A small segmentation model, trained from scratch.
Training: adamw at rate 0.0015, 14900 steps.
Data: trained on single toy objects rendered from many sides on busy backdrops, 50862 training examples.
Rows from block 9 of a small segmentation model, named by matrix and row number. Each number is 50 + 12 x the weight over its row's rms, rounded and kept within 0 to 99. All counts start at 0. After the name is the row's rms in percent of the matrix's.
Before each channel's rows are labels from the 100 images, of 14848, where the channel reaches its highest value: "lies over" is the class under the peak; "patch colour" is the nearest of a few named colours to the mean colour under the peak. Only what is clearly more common there than usual is listed. The data: single toy objects rendered from many sides on busy backdrops. In brackets: how many of the 100, against the usual share in percent.
# conv: 3x3 conv (model.decb.0.1.conv.weight, 128x128x3x3, each kernel summed), inputs 0-127

lies over: part in the main colour (39 vs 17.2); brown part (32 vs 0.7)
patch colour: black (44 vs 14)
conv.57 084:61 65 56 52 38 49 36 39 58 52 43 36 50 50 11 40 43 58 59 46 58 70 47 63 61 56 60 35 29 58 52 25 36 29 48 43 47 49 43 66 60 36 58 43 39 58 56 42 18 39 48 26 59 44 37 36 62 63 62 46 34 51 37 45 42 64 25 69 22 53 48 58 55 29 52 70 64 66 41 50 47 54 46 45 64 76 44 63 51 43 80 39 39 61 55 42 47 39 57 47 43 42 42 47 39 39 57 45 49 52 50 50 54 64 42 66 46 64 27 51 49 47 52 52 49 68 41 40

lies over: brown part (59 vs 0.7)
patch colour: brown (63 vs 26.5)
conv.110 097:58 50 64 41 54 44 47 45 59 46 34 38 41 23 20 63 46 54 51 48 28 39 44 40 53 61 44 54 53 60 25 47 55 55 71 25 48 60 39 44 48 56 54 59 40 40 60 60 59 44 54 47 39 52 26 36 29 35 49 46 74 64 53 50 59 42 38 54 49 38 54 29 59 41 60 38 44 49 61 43 45 53 33 56 50 60 29 60 49 43 64 47 72 39 50 49 50 45 57 54 61 48 39 71 56 20 36 25 48 22 33 54 33 63 26 50 54 39 48 44 28 44 36 33 39 36 54 40

lies over: dark part (57 vs 1.2)
patch colour: black (65 vs 14)
conv.2 102:34 41 64 47 49 39 53 30 48 46 53 54 36 40 43 66 35 55 63 48 24 54 53 44 58 59 51 45 53 53 58 59 58 39 49 43 49 65 56 56 44 34 62 33 62 42 33 19 40 59 36 52 31 39 77 36 63 66 40 65 39 42 41 38 20 30 67 50 43 40 48 46 50 50 33 27 57 34 43 55 51 43 35 54 66 32 47 55 43 42 53 62 23 47 46 25 52 51 53 45 37 34 59 57 54 61 42 38 48 35 46 34 49 40 78 48 45 39 62 52 31 27 49 59 49 55 63 39

lies over: part in the main colour (99 vs 17.2)
patch colour: black (44 vs 14)
conv.20 100:44 37 41 45 46 58 39 72 76 43 54 47 45 41 55 40 52 64 58 58 23 46 48 61 40 63 40 29 47 68 29 48 44 13 30 63 51 33 45 40 46 38 37 35 46 46 65 30 53 46 54 36 60 50 65 31 28 40 48 17 46 65 42 60 30 44 38 55 56 35 56 59 51 65 43 55 46 43 60 59 35 41 45 51 26 49 37 47 63 58 44 47 64 50 36 56 61 43 40 37 35 51 49 49 35 33 52 43 63 51 46 46 30 52 47 46 63 29 34 34 56 43 65 67 43 57 54 41

lies over: brown part (55 vs 0.7)
patch colour: black (32 vs 14)
conv.123 101:55 49 43 44 42 59 53 24 54 27 62 32 40 41 54 50 44 36 45 50 45 33 54 49 58 61 48 40 72 63 45 39 21 57 37 38 36 54 53 62 61 67 42 50 41 57 79 67 53 29 61 67 58 29 40 44 42 52 56 36 50 50 47 40 53 28 34 54 57 61 38 51 41 39 33 52 60 61 55 55 32 58 32 48 29 36 54 32 51 66 63 59 34 47 46 18 27 42 41 61 52 65 39 40 46 54 45 58 58 55 45 37 40 42 35 47 40 72 57 50 53 24 48 35 44 30 46 45

lies over: part in the main colour (56 vs 17.2)
patch colour: brown (61 vs 26.5)
conv.101 100:67 48 18 46 57 58 48 58 31 31 34 21 47 36 51 52 44 58 45 38 38 36 30 57 43 29 50 47 47 54 44 35 34 54 33 45 32 52 50 54 59 45 61 39 45 47 49 44 48 56 34 37 54 65 13 52 39 55 29 49 55 43 20 45 40 48 46 55 38 56 60 40 52 25 55 40 58 54 43 49 26 36 23 52 53 37 42 46 47 55 55 46 39 35 61 44 58 40 25 38 34 63 45 59 33 65 49 57 42 62 42 55 49 65 53 60 40 47 45 21 50 54 61 36 42 39 50 38

lies over: dark part (37 vs 1.2); part in the main colour (37 vs 17.2)
patch colour: black (54 vs 14)
conv.12 102:32 35 66 19 51 33 37 27 58 51 45 53 59 57 47 33 55 62 51 58 45 24 44 58 60 70 46 47 61 24 59 51 59 46 44 57 66 63 59 19 58 63 37 43 46 51 50 53 40 54 42 56 43 25 47 66 63 48 53 40 44 41 35 55 26 48 19 46 31 51 52 43 61 34 55 59 32 55 45 36 50 45 58 56 30 44 46 52 44 35 41 50 48 42 69 63 34 41 52 58 40 45 48 66 55 49 69 59 27 39 67 51 47 52 31 48 50 28 47 53 47 39 32 36 41 41 30 49